A small CTC audio transcriber, trained from scratch.
Model: 5.72M parameters, norm layernorm, width 160.
Data: trained on Morse code for random letters and digits, with fading, noise and interfering tones, 26041 training examples.
Rows from block 9 of a small CTC audio transcriber, named by matrix and row number. Rows with one number within an expert belong to one neuron, the router's apart. Each number is 128 + 24 x the weight over its row's rms, rounded and kept within 0 to 255. All counts start at 0. Numbers have three digits each.
Before each expert's rows are labels from the 100 clips, of 14976, where the router gives the expert most weight on average: "top examples" is what is common among them. Only what is clearly more common there than usual is listed. The data: Morse code for random letters and digits, with fading, noise and interfering tones. In brackets: how many of the 100.
# router: router (model.blocks.9.mlp.router.weight, 4x160, trained with AdamW), inputs 0-79
# up: expert up (model.blocks.9.mlp.up, 4x160x160), inputs 0-79
# down: expert down (model.blocks.9.mlp.down, 4x160x160, transposed), outputs 0-79

# expert 0
top examples: the character "6" (66); the character "5" (49); the character "b" (32)
router.0:189143147114133100118138116098139111135118150136112140125168152108111154064130109127141110116149133090126098150083143071161130143138145107146142128084112142150107109138161101133127117145124095143166124141104107084126127077154111096158124151
up.29:130169113166105169140162112157149120144164122174120095125089067193158155148146115082115126104130173154123134140151137131109121104135109164083121157136142125141156130119074103141131118162141147088086152169144143145149139145119146121135123123
down.29:111090111094100116116150157145163133131153160129149122116143179153142134140162127148146168168111143064126166132166106131121093113134091107169102100141141130081142141101163129128133176105121124117127118122159111116110115159140130125149171158
up.30:164114114104091110127123103172145118093141143111111146113155140076102117087102170143105135073133127104188118125057130140150162144125173106169163098105105152125122132133168087112141106157120121119170109103136119143144151160127132142176099133
down.30:093161142142128147134135111115141123117093125101094123162114107155126120148083145106130152108132144151182117121130134145101107153137140105073143141140136147153122139145109141134136146130167165151122170121105132097167136103136146124090073055
up.31:098163146125128146134165161117157107136116138144148093144093124127146161136061120123111148157121134125121166147134159152106153102102123149154109108137167127176117133121100090105101139141133086132148147164157144117094069149096159122136134169
down.31:121144157110181114153159105152119112106137140099099151143113075098112119154105105119151110113154113145116143069139138153115166148134185133139114134129136100089121128118136108220123086145120062107185132132115126103153153140127141124115137078
up.32:136186108136144142118111109154107120074154115132083125117134143132118083128126105088055117087150166094092149159175118135134136099101126124120168152136135113130156132108126119146096082097136141098142126143173154187150111094087102127144119104
down.32:113132138147108076129108123120147130115091156122158142126098130152107126135171159134136144138125134123090173149069118127124096088135135130130097103162173117140130158120122128178140086129132100136148103155199124116132110122092126137145114153
up.33:110147124140109124148080137138168130134138158130109140139150126096120079134115095122112160149184156066141136152081134099141155137116126117160129132126149116106097115135142084119150099095086073108137102122151125106116127095132117117126115123
down.33:106130161131141155135095123114112117136123127127155094176120145142087109134142121146141140113120111152150124122118099176118127143119120116097105177085163162129121175116104136137139153165140181110098124154145139128135146096096121143118099073
up.34:136091102153189167154106165110093082077080123108096108148157134151149130150155131142114091118124097129120154132135140129117096121134125158116115136108136127106163136155122108144128165155127129110178132152111161156166122140143114122139121119
down.34:111114103108132124114136110112193161118133075139110123159139158094147133127095130098130179176140133102128120145108102157142126100136144100099108128138105142159111118121100080125126115129149147146078079134140157139097132165113125089135145135
up.35:119096100147166153100144137165099131161137116124143130118157173114143105081120105092130130166167134108154093127107157123130131160140100082161117119100102165129104119101121070111150131133132156131162085097158131106103154087160125144114112169
down.35:119149102120131103115107133132117140140142085106120094142125115149132152134075127102149120107145118149124117132131163121135094141118154160118160178132106143136140143161112130071130110144129161121135109152108137066143089138118128101146132127
up.36:144127160115157149104118112115119109157106103091088156176159167119176138128115117123131124160138145103137161133116124145133106122115124106184166160128123155128093128139121136146129116103132102129167151132120107099107153088162133116041102154
down.36:117109094139130108160073107104103135127128111141150074130113125119115144112111110164155135094182128126132119144118114116115118134135143142117114119126097136093104143124122105106159148147165168123123086118126132090110094165116122123154142151
up.37:142148142130103181120111124159128155118137145163079092124122143109136127161159126136165109139112112108097155133143144124113097095160111094161144128093161074084119152056134119141119158163140111098108183156140127129099102102133098138156122070
down.37:144132134135124115132148127152109123121150138125173133105147140136091142100157116119147076176123141132136127177105091102097106116109162137125176130100119134126109137109091189126179132148159110095131152133122103140119097151155097142156077149
up.38:120128144105160143141139102147157122127161074170136112115096159135141077138123042074104126135125139096121147133149097134113136101141118147128100144139132142100158142106084149142111125176146105126133119173143176118114109109126127134133166133
down.38:158153127114125127102127140125109100153113092158141144138140118141100113102118147155141165147127142098139129153144152090109089134086142167161133135103141133160141112081110159127177133149115123125142183119099105099127110118094069108121105185
up.39:095061103122169146146162151164077124105142145117117103116113114142135169068127132142123139159130092137157117130154153155082135126116097122140141118145161163130153120134146107113153107112174193148150109128170157095119118136109115128160154138
down.39:107166073131146100091145123124148127120173113129141141147118113138163114129086137065142145112115126127111076151109174128137142131114146147080124150150138088139113117153081134107115126121080118107116163139105117168122115108115126112114119141
up.40:118108118117142124163127126116137118125137124134116107149083137183117080172123097148148128117116099121155162153149135121086148111149115158104107115176109123136137162134129111098112137168130123113118192114095126142158114129126115142106156109
down.40:135123085143120137123143172113118126145138125149127140123148132099135131119147102083139092099130121136140112127127112063147120108141094118124093148133141137108165080116119185129068151116148129107101146086158122111157135114103138121177148139
up.41:091127132113158141136144151147106139097141111141145132084165140108118146137131190047165105162091170096148140145143109114125135101105138115096109150116150108133119127126133112148104128122137134126113090186142134109139125056136159106151145125
down.41:075142128111159152138091100116132128092153082096135082147120115131112119124086095116120145116133112102125075106084118161128118126146140123096137119099114128111094136111114090106074145167113131109121094103143157109119121131155165119134123149
up.42:128128110159146147115163106149124152131121100132129142135113139156177140158156106096130120129083115095133170118166077149092104139140138137132126184136106117133117150110103120137055137143106124086122132140114144127104081120068133132103177115
down.42:120110142139119108151164148139130108083111167109115092144194138138132136115123172134141145117117117129151112158123133123130107078144119158154097117119140112144148092140113129133112119080139106141133120143147122155138103153176174104095126157
up.43:146182169131120124114149145130154134125156150107153094124134154137097133099085139141123134192135082095120137105120093117129126118100121186105138084116121116143093164159067111112154151179137088135115151137097116088129179131121119122125106137
down.43:112133148110131120112162121128114114149125117099112114137131098109160092156086101109143145119123150136160167096110148143076132130157175143127114149118129142133158122126119116171148144154104099138165143112110120125127142139105126087152126101
up.44:120123156164122152161135141129131155110129079124125096127095104174141154139140120106155075113125111091106143148164147160153110081149137142110116097176136090119146132148130126135098118135110154114134152149112116189182116139103167149147120081
down.44:115119101079103138131165126104150121155141151133146145095159156118123102139093153102146160108136148116132154117176097146146175138114144117143072131121162134125146094119113144165147128132115091163123124157095099120134118113129105111116127166
up.45:137144088106158193108123113104084157122132098138101151141140112125134150150173124125153103143146138154105160135171172144086077108151154121123134148137145108101153106132132143174111155136117123094170146165146120126121133138115151112089091079
down.45:123125090118104090129139136095177135138136121115133120131168147089136115150110135093095137145139104084129133144130113117124116117109095117150141068104135179147068152140136124108130124116142141170103074167110128109117127151112120121122146135
up.46:158094133136119085105070117084130102147116091098140124130125132103178183116134133120161139132180149119152116135096118146155129148119123111172127123115101134134126111162131130077124145131118122161178097109101072109098167098144124137068099120
down.46:121156143131118130146114155123120113164148109116106088156113104152095107092126123103097148116147126170121158136114157096124098108173156104068171144131117119125106126131128122103137173128162180123151136089122159116132118133150126094130100097
up.47:116145113144130123129134124167123134076125131075111155136128131108106134076122155119149124150190167123127116149106122114144159124133111131147203142110114150109120097121172100131128105114160150101167119138159162076112165092133142148144082159
down.47:112169105153110112116111125077069112156109106146132102150117127139136113127121157131140124118126140138197087129129138118156133155138147112104109169164113141109103169141120148102141146136109116114121144123121092145143096119134137170093099101

# expert 1
top examples: reverberation (77)
router.1:113142113126112140153142135174105115106060107109128127107131133099112128106136125125095110102138188120143128146126116111095134105108149177142123158123138125075162168126164114147116108102159147115119117102144154179118100121079128148136090141
up.29:130127149176160086127112124117136120118110161133142135161095145135149107123106141110130178137084122112106118182071145144142186113125139125125079119157140116120111145142110138104109127134107103129104145131145147148128172116161130107108119122
down.29:112118105095138150120154136130115084135105095095114082084092139107146120122143087161136101126096090096108118112139093125128135108128145106191096120129121186159161147138146113093109134133137133125105078161141133088101121142106145135174197152
up.30:133088144128126149148106098102119103111103163146133132176113157145108126094144110165136164159164145100094154131129128153105107105115142127133129117149121099119168141122141091142118098133130153133109167139167118139147137111101091152128155135
down.30:115100143137180113163092135143124105121124137122127139139147150135110144135153112109104114102137122064139137147107118081154095144140135103109141156164077124133147127122120115145129118149139143135140130171139113139140074100120107127164130125
up.31:148145102102108125128090129139174151120141105149107126119107141147163101138139112147149125122126116102110201118120173126131079120173128123157117161160128109157134126092127136145100142128109080081123198137093122134130117146144096138119096107
down.31:150115110129076108141113104124120183175167136160157129135186147128108106128121117174139095115102108154165090132154140145122109127159142126147103150147105089139144135157126168081142140107140125157127093105149105158182142096134156127147099128
up.32:162151086106059111123113137102157176133154105186160125148097147113091130108121119168162158134118112133114122130097163134118156166113163128123141114157131118139120082151150140079157121110120132118099167127088135112138115148099089104152104130
down.32:125128080131113114114132119123124130110168138166153123145144109104141095111135149142147158157162110129121136110125120128118118128144171124136164099145152117159123111161131154146105156116076141121148132134137147133117128120111147133145087104
up.33:141131135147131125158119127132110098090102108158132120151145094149144116135135147111114110141095155111126159200176161123136111127103144137138140124124134133167133117158143125167116134099127141149145135132124175131145097128158126100140103131
down.33:156088136128112122132103155136124046122126164089107140113077193138069162125143100178131118140125076095118147113088125167136108101136133134132117104133153098086146143145134121141127162111125109122143118100102135133109089106136104114123114129
up.34:141155140118132112145125128090145104090088113118147084122155109138135101157119147093158149135136141090135148136119135109152154083132121122156139170147146116138140109154121102135085147127101090128122121147119179135144127109156110132092134092
down.34:087104123128062099131123147134071111157087145091075069131113136081099122128131127146139105135165089161143140141102136116108107112127146080088132139145144135156118143153145105177146109135114134135131141128156129144127120144138162179112138119
up.35:127090109107134165134146147163119106115159137111125123077158081110105142138117128095111158156110134176147065118132103152113118144138107136121113129118113105115129158165181119126139154106075139186115103129153144137123139086151139129156157110
down.35:080140134098121131108151116121136119137145118124172118133102093075142137089105141120095083140134129133104153168149137146122118118158108134105110097136135142103120128088151117144140159163136151112169169112123160151073111098153126152109152140
up.36:119129129129144140122102138114127081066089136082137153160153157119118161101103122127136116167138156109167109116150137098179135154132141147120184162111155139141123128143134099107146151081103113151163144110151114124125106117142127094092123177
down.36:138135176096125127142172127116095118133115144136134106144086141131103177105115123148114101151116152161142103129136129128104124113129104090107152116127152153062124132095143123138138128162155118155124130125135107116090108119187137124145137083
up.37:160186146178139109116104128090111129126104107178122104136111159154160134116137134142142084120136117084119140149104149147127113120103154111096137104125117111150163097139133130122109120146145142111151153147134126103155143135099134087113135114
down.37:162086103115124170111127104102113147152142101157115125149139109155092095127148104169126131147106188138129156112095092105125142130151119159137120139106080144138110137184191148138143124123113098126091123126108106147110105132118103097143153123
up.38:139100117117116124140170132148117132130118122147120110111107130080087137160122133169123110140156114130129120105150093153074131160096114127086135132074127139116137125115120144133158119142159127113144125110099097130108087160098158152113173138
down.38:096112112065128112137119168152113105123168134130116128121089147137183131107112110124101109119130149112098141122143135082145159111165100093125141113098135156153115114120105101140155143141117134111168178109133133153118125177132114092119172116
up.39:154143110132137097136108129086142180165105124120127191169133127145133112150102105149140141091111126144118102121131176109107080133171144139128134146142098096114146137145112185148125181155116130122131145110095100091131140138163146081103174109
down.39:162120101095160139150117075122108140099161132148146096132102080151125130121127115157134128151108140148080091133162148105162125173122142095077159068131102134129157139100162148140155163124125140114099134144136151121140144146052126163168141117
up.40:097111144174145180097148149118095104144122119136105153161136146150150152093128125112135171133079133121152168114151159149080149151089139115114124095144150148150135088105097099132129119103108132155117108131148098115104124149135109124126102173
down.40:162145148055131118116137122153109140107124075131140112075138082147107111197129087194145109116127148138092123102107142125128156126150135152128161154119135118133164141104126142137137089120149150132106145151099125136123111115103096107155133117
up.41:104108128102126109139146118167118130159117135116164137135122175106121132107102101110138152164098161075154144138096089097182161150118118126165129164099148147141109121150146147082115132096113082100119138147137161090126098082120131109105136137
down.41:135129128150142127110069130136140122165144124143114172143135141156123139118144107105120057136103090122097131114088112117158109088109150108170112102122114085161091117144105153147156133178122112155146135148129107127089104136120150155136146107
up.42:128128164120178151137112118076089142111099134127118110129102120122142146152165135124181143139132107093134142159154153157140105137120141117120070120131144124131134150137079100169101134124123159122155135144117163127164100118141137111090109077
down.42:142095149131144124139102092137125093117140152149123100116142086151133134158139128105129129147085140104149096083114108094127120147099115118107128160158133088115103149142122143165139123141148096161120160080125140119128131156156117160156128125
up.43:108104133155150149137147182136112118132125116139119082083118123091109105148128072144100156126104157117137153179117141127122138130109097138173122149091149115136118151099121120123085107140149128084114124180139155101111096118071132117135149161
down.43:166134170120154097111117158142123095143098132134107154168132154168128138097143160118178121076139074122124137094137149156139099134143148109113133088139151146155082099124111161137105105103149125101148141097095130115113134117149094113132152137
up.44:151155117157123116152156151131136119166115117160180136140132141097116093158078103143123115133086114083102107137092134158125162177102113132107111124101154101189106114139129105112129103127122121156087123160133133105126123090088115114169140139
down.44:157122119115151107118164144140133139159100104098120110126135095137169175140137164161184132094143140115108144104134165154142093116122108150202108068121141134131130162168120130162142093153119155130156161125104086099148080123104135115111153136
up.45:112155140127071114070132120126143101159132113124155102137137132130122143116139164160101117099113134135097128134116114118149145157131144081130159125096166130106112124154161136133160138078154140110122110102145132145098130109131116133137127125
down.45:117172101103129103146142169159106155116134126114089112147147133109141158110090096153149117117134162136113132087187124099140166100167100114127170108084162135162103121088124120105145138171131128124142168121120119138134119191128139107116142121
up.46:130130138160126096154129105125149162099153124137152112081110143178100117130123113105086118130160095085130155156130130137133130137089119148101154120139109120150097150113143165141153075163153111112144139149148148084157107131096122136153194138
down.46:151141131138122116116111086177088133128134132130147141164129120129127143097118097150107129161148140113123102119173114127092157137144093130136150097117133127147112080121135161155107118104145149121171156142168087144182166145143131138107107108
up.47:148151108160130154127119138142144090168107167125136115144114145150111107116123112117138144148099159107144133142084117169158147100150144171153159155099091085153139125156148085113145131122096098127128161141133097117135147108155121128140115119
down.47:120094117167162131188111132096068141195139133120084162138185101122119096137104111101131118142124146133166120099128161110132168159112130122120116116108117107169126120211153138139139092131091101137080142143111116116145138124109152130104131100

# expert 3
top examples: the character "i" (86); the character "e" (51); the character "s" (37)
router.3:101154095124087132124127123121069134126133136151133141123138109150163116135137113101100142122088200106083120151162115121114098128113125106097107133107142098111176151115125110134114117105121161143167171095158134161175090098123140179169134099
up.29:125143135147175137112097155123109091107078129111118161141143148126109121134091084094125110176134144126180111150112113094133124152158127162139136123167108132143103136168112141147113146122095120141117169177087124133146171127135130112114150145
down.29:115196111134092091121121127127107109153097136143134101159124103126128182124146163128129143114103140111113153151126097176123146082111107105132107151113161142126101163137126157104112124114167107191157127109106117153098102150152142107095127097
up.30:150149122158119152133106147101164143133075164124113119125108156121095118157109134130147131110108150121147124137079180094102145125165125147114114175113115111113119181148153117089121156178084077126151170128101113104145119116162114155098154088
down.30:135109127110158126142136166103155151131168073116096100135105121110151126141131126142152123129147152136165112105104150136144165150166098117110139129161125142145076156097100153124125159184167107142104125122136076119154087080137125125157143158
up.31:143192113153103117117149175066112147120124112120128127103144098174142085148132119124107134103094164125123130122110143132176112169101169141129087119144161117101122105145134143147134122073154123127112155134126123132131133121110106143142121121
down.31:103088106137111105071116122139109111164159156142085091151138127155136125113086139130145101119147097102126150152141147125175128157126140123098125090138128132149138101078084131120123140136081164122154120133125115122147161134102144115131140149
up.32:098114104116110143138107133142129155127152138116128137119133081099165156103130147146115106115183150137152134141137129083124103141162136142149136053117137155115170083113160116130203191108123145134141128101142102100119123102160128116112111170
down.32:131088139115128146142129127123168128141143145130129130138098145102112118116097128147130124160119183157120178163134118163143120143132127141140138116074133172137108176136138148132151168137083113139134123133122149133151140123110120057137160159
up.33:118122114085154122115161101131138144095122114103116102127147153129126165110172140123149097148159114152131137161144141128110118108106102106127117131145121157099149134145148107106101145128129109138166161098108110089172139108103160182131112134
down.33:124143159124100133135129135092098175110106128128151098108131146124118152101076181141170112128122085114150113100109130121085134096094110162206100134151123115130122138121099132129096127165123119139118117164124167142138155152113132125126108108
up.34:105115133103118104149144138149113118131144114110182134089115107123133130083149177142104092131106157151133125131151123161152098113097143112148123132124118169124188111109148114146143116078127156156152124107154158150132130114126147134100153133
down.34:138096120106133168149126142154142119150152119128113125150129141107149141088105126133134118115129148147104147136143129165110157140121130140113116142090142183176121173108147168092146144126121122149149084122106125068140137135125133085149174151
up.35:131140133153125177126124143092098121109123121122125116150131164129109108109175099165135179137121151141113120139134153126100132182129157121105181150123134115104095114126129121152127155148115097110110152120134107096083152080135133119155139123
down.35:142119106129098113108143091131157161180123134148098117131118100142163120102104141105103107144136123118139109131107138117152139127135089069130143080088142135105167100093097125156139152150126171154147111117137182157123151132114114154138113102
up.36:153136110153102130149111109088147099105139138143121128152111126149088069111112107136112149119093151143088129158175105144102142089119110133101170125102117100166133107138116130116132116128105131134128120114138164156146121114134129136147109126
down.36:133116145132124155136110161150146148085107069145116107116127115160129144152124123132125154140141162136135117130146132086111134147101125150120107140151138097113148096176097135116107114091098158154049121134079132134132082125165104091130126106
up.37:166099075115143134113144127098121125084085146141062131160155111128156133171152122158135131133131118121100150126174183152156118124113090111145174148119146129122135109148122137132106147157060146115114142168094106143152107131150135109100068074
down.37:120123158130112095151125119099123109102150140116139111150097116125105151134126166147170105103154076119160141117113167108134110122142162150175155108140099120115110126115128104139183146095133094104167131136171176137123150127115110148112089158
up.38:141169147132082103148117097081126147155118134138156124163130096127163125133127134144095086102111153123095124121132135166145104143114127138125149133087144121110149096148143149157134125094124128098134151177142155128141139106134136102115149109
down.38:126087078133142106124098148144110149131181145164106114155108169166112119095101144134114113146127108128128159134143147127150146148103149135123147120135128147143122124096095159104136189118073162110154104114149120125143149118121126091151142142
up.39:146093169062134103179111117144161108158170141141175131113094113093106147093133109148102103130154114105145149119109097139139137115136106110200171113083101140164122148104160138130149124131128117097152092070152151116111113126138121131185146123
down.39:119080110191135128140101112156142132147104122170100122135089163108160146079120101130133124155144136120078119120133121158142162110121101135122122128127166128123089165122098149130126110161129143135117142125100136125149134145140071135098132181
up.40:123145088166168129139141124172143107137052182130113146155120113109098112146103113115140116123141170112156137148148151103107126105138113154156136137122084080107178107158160130124089157141118151135105169143132124121162101099116129091120139118
down.40:140122134136133130127126154125128122071123163093127076118115118140075134136130115170135130145148114133137096117166124101135122118154122136096131135150114108145080153111082167111078119157105130158063136123085113140107106159138112129108154099
up.41:147146127137118100117156140130125113134116118161134127111142130137137087125176104157070085116108143085091162141155112147158122144102140135098099115115125121132135089082125134156139100129148122113096161168140114164130153119102119100166122079
down.41:130096116139110087096093121116121136151165117142085107153101136137149135114108135144113121118125101114105163146146133117147117116104166129128118105142147137107141123070089131139142166128074138116158120104149155128154124151119120102112092189
up.42:108142142121112152106121130139091146161149105107121129109134112141120142204121169100158114116116108156146097094170138148155102135176090118128126135177117090122112128127115143146122128124125121088112159144103102131140133154145125131092107077
down.42:076124133139115135173109108065177118131130186146146119119131117140098142120139119139125106117108098111113116160129113127159142156137100104124153071127132153104112126104138134181119179105099127163158101166120151195125136126098108150112132109
up.43:169125075075140116134088141106154120122137133155147134131136141118133126129098099128114165125116119125145100141130151126151157169172155131150165149119118087155111113200148137107123160093075084110111131139102104115167176083171106101116101160
down.43:125121182079154157151115136136169109147121118142137127090125143096110147095108103131098113127159118089136096118095111083096136128113063111169179107139133129140126104127118116114095060152154092122103177141154138131084139124093139138107174114
up.44:142157124122119082105146132100114123102105098154140119111148088133157108133152125137115088098095109122120146127130114101171121161107148136093108143159126104126152119127082149146098090107104157084113156169114135146129135150116100141141161124
down.44:110066110131144115100117126115109123114179149147091099131135148150149099131106137155156084127135099119149150132158158085160127150089168124138110092157128143097136099094104115132152154148115133146162095094127116137136142126131110136128099158
up.45:112122080138129105170155145160122134122111166126171141135116166089075116082134117153170148088129139103145146151086150139092133090189118124130121131083111098130138135149142110072140126166113110124124137107109131154169112126117134137150124103
down.45:120122141106147177116102188130144107137154081122129110133145095121124113190108135137089112141136114139129128142115112125141131094145145136130091138131106140183148137126135116113154100153141114160128112146125092138168109131098202138144126125
up.46:090146167126135128124180142122104129159105128138163116140103122143123152119133098161094159176107163131116146137159159148109126113079156127125130140118158141117147148108127112106140150123131140113133151158110150109122106134110151125111149157
down.46:118118124115134124091109140151149130115138164090084145151094139120159172113090119130108089125123130130131155150098127122180183143162103105119150114089146151139157138089121157115128162133128130121156094109132118102100119102152102086147155137
up.47:148154137164075107121088091140132175140150106112183141127156121137134112159122141142114154149121127136107122115107120181119117170119130095106128125136126087129106138124141134119153093139076132138153104142125160108145173131166123132119123112
down.47:106115102127124128131116108137166141177159128144142132136133127168136119116158136139132098147091109118104121137137153103173115113122156107128129114137170146091143116125137151192112144119126164149152092181143116175111136092125092120075126106

# expert 2
top examples: the character "o" (40); the character "1" (34); the character "w" (34); the character "m" (31)
router.2:109105124149131115123102128132142164158160153133133101124094124185149153150100163139159140136112075137143140076137127157106124140160082140109095106156129141150115127107105153067136136189115112159103120105092102115084113163134166145139160144
up.29:138102091107166126127120145122126103130088134096119156187126132154152151152124112112119143181117134135123135136119123135110154156083159140106115148148150077147134147177110127133100133097096125158128112175098102147176120077139129087100102096
down.29:148120146126108129138117070126098124151153097125161110127135184081147127129098146169137086111126118115155080144133122138151115145118117131153130124110125133104094134108135130161125123152126143130100128129086142137142101196112133178135196156
up.30:126135117104142130121140117177132098133112127152161171159120174121128145089106093119117113133149164092118129173074108140140160135093150111128170117122137135121126102123149092136132149115153142098126125138140130132138138079088074134119116141
down.30:130166172125146188118134144124135121125120107084141126166117158141109128090120130143148141128071107135142108131126138133096089128148122141124100142117116126156086098201135144133097141166116172156124134158111165173163121130073141153157151120
up.31:107144144162149139104115106126133092135124147131113141131106151127151151150115097140089153141138109071113136130141119153124117113149123117126125107127143140180123153139092097114155141087094088089121158157163132133120136133092131121130125111
down.31:130157105123093132093124134116108145121096130137139138152178126105170132153086201155129104108101086132129099155112152134149123141101146165134127119090119133128122098124187130142093119134123150149149139080139110082135136105139147084144109150
up.32:093110149114108148173127113133141130115061095168134133134106137095141115126172153107171105122122129130119176169152167147115120104141122119111133151118154127096146138084128103153086118137105135102152137144124144149153077093151155161113118117
down.32:138132153102100159068144110100127141125164141057126114170127105122171133104151146147091141125124138127129140093116141127197137129142104127121126142072097138132119128096092157165137112138120160107106123139111137175090118134111107125126143106
up.33:126109135094174155134148176160114111092154123129112137088160159123098111103137102121129115166136086087137130152094133106143117107124135151135108123121131124133127100147144124144085119139163143151115123154143105110134097145100131112152119160
down.33:129166142164090107116086052115148112109123120129115159167133133113159133123117117147132132104136137130107118135149164130150109153132101111116141116138109157103111137134137097143124102173156151128148094147136125144148163131143150156135114131
up.34:163155109091128136149102109138131110093081114124152149121181136124141114137114126107143129146132149135155144123116117116100129112103159157136107161119130107105122178205129119151111121100116152127141151144087160134175134111126089131114085128
down.34:111151114166116133120177104136125148136127133160133122114120096135127180148159122158102150101135101109130143158132133133133123176068111136141143108115096119154152097124110131125108135143117094147171099124087116135152149132145118144144166099
up.35:122136131146130080146148123108167091115108153117132113119112100122117136190086111126091127116064140115152105128084158133142172107117128134119140118122128123151088110167165116111129108138151106147107145149138109148184135123144135091142139120
down.35:149133136089124137162100104133097097125113160134158127111121118124067112108124113134085119163125125120122192148123081138163129104137118145166134124112136067123123111137105118164120124103073097081113151135123132087076099151099144163130127152
up.36:143135111110115121165104162165100122124125117125145089087135097126119135175142097142111108109078114097125129147097160131122099116129104157126128147085096082115154126127177125146121148127128159106097117141063132177172097106074128162178180085
down.36:125128135125162098096112097159158103135139133148139113125130136151100090104100119143127136111138125138105134137132127143150129135143167144119097138151108148150147098139124131109137118132181095177124110125104120105140114122103128166148158133
up.37:136146142070149101113153077100138129114127136104146111062089153111134106093134118166121149111158169117128150141129104124152121113134140145116162132152109126119168159085143159130120176099153102127152135098153108129119110120142100147137163177
down.37:156138100143140131139156155118116097122170113118099140136138115143111124171129120082162132132153140105146156097128171121102135095128169172120161109086137163131147118209106103109136131144119100096128173150089162115164170109097130085111097106
up.38:144148130126154107126133141139166095140118115139114156173102148137129141142118109076105114163104119105111175108144132139131120073141160116146110151144111107170134147131136142152088144096104083111147186163142148127143134086141094105133122121
down.38:092145148152114127175123120144144160133137112098128125112171115137160103121146119129181097153139102112130105150159121155145169130114127116097122127114147142104109123100150108107119144118140110133136117111133073127160107094112084156180131141
up.39:157133103090120094171176085146145145120139135137074078072130150119113077163131116139137092090166139121132157158131141089110105065178083150132153146164113154121118129124124152123089161140137109097112152134113114133143112123116135131155153124
down.39:131128139191170123155133147163098106094118092112107168128140138143129143088200091143153091101116121128105137112100157083133125168088149102150142123108126099118122120147102133086145129162153131122095148136119112141168123178111132128117156108
up.40:134128141093125113134121116101108126104115137154138144169080135118157153114143130145134136097111150126076127153143098123117109128121151134143126148100160084093156172167143109137085117133076114082154168110108136125163127141147096169117094111
down.40:098141119180109170124126131176138131135125114110121161103138116158136120161143100145140109142135130132153150100165145151154144130171067086114199119123092144162129125110147165151131118120129157160126096136161098161095111085116137111174121091
up.41:112093125157175149121146154154107116110103113134126128162110166145142145117138109150145144175102123136105101125150112161117122154106122102094126113135181133120137175126102128155126101098168181159148129150119124123152137125131131127063094144
down.41:151140108111118136099126145093112141168146135110145118157153162094174150100123141122134169111111147108155156148147186084135147138092113109124094146132108167140119145136120134139120121174126147131108102134125164199118099125106172144149191160
up.42:108113147134153154110151139080076132144136083161118112140115175137142113094118087117131158157143112115098150151120113148106137100152136100079167117127089181126168115084095099132145111139174151127122131161136151173087118159082081109141174134
down.42:144128117135123106144150161153127115147137141121144155161133150107148099114152126114161125111104104146116126099136146138132156114154111137127120142138125168146124150131157090112117125159117109140124156159168175156122162108178156134116137098
up.43:133137192195096121128089084148149114110134140152162168129126128123170113142119120126114116132103138122085112100118142116139117171114134121143172103126121112128145116157121114109161105115101114103160129118178153108170149078124112129141156130
down.43:115141159164127115128122100167136192157122134141152162165129123120139137130158158149089136141160119121095145147138137144104102152106129103156118107112129133163100131123115145133155095162126143111129142144105121133119161102093177102121137086
up.44:133156125132159121119155134095147123133121138045066130117152093128107119107114154140160107095081130152157109160089133107144112092158144145105136138129091096138135159127154121155130162144125114139155098150116070130141146162156164136142138132
down.44:204158144131111087111125107105125099111118141134123134122153114115103151143154133113090127105143117111125138113069167126120098163087157147108123087109170098107120114165072139106109141157120114113129155078189126138154111120126147145104130126
up.45:109112126144146152139127120133134120149134166186110131140122173134135166074145128134152111161154122099112115192077080140092154140106120087182144126094168123108171108119153107133155138128088129105114118148131127141113129141092118117127129123
down.45:145150185129104167111084125134109122162121113106126125119145165148121126107136098160130149123128139099104150128122160158128089126134141124123117124148134123128087099137116146163116111155160139174140134148142148135150126114080147099119132161
up.46:105152167145090101117105084084117106114133130148152165168126159103168118121146106112103099128180164082126153169119133089148125120139119103128156165120155123107169120115127126126136132076114097099150136144154104108142122110157094137099128118
down.46:129125132162133132127120120128116135136110111073152138150112142149124173100121099133154121133135099115122139115146170165171147100175103161114175138119110149158144098102149129137111124148106149125117179139103105143157109147111122159100140131
up.47:143164145150107116105128123107126120143129100133114091127154094131131121138161098161153123118120146138096123154119124132148107127125090120107129144081124117099145088132109157123099160118138120142117130138086174146188173100120125138168133076
down.47:160116119125142140149099153165117130116154145144126151138108092195119133120157129109091117128141097171147136105151138172087173109146167156093114133134131090165126090137136139117126143115169133127185128128147134155145114142128103115158165144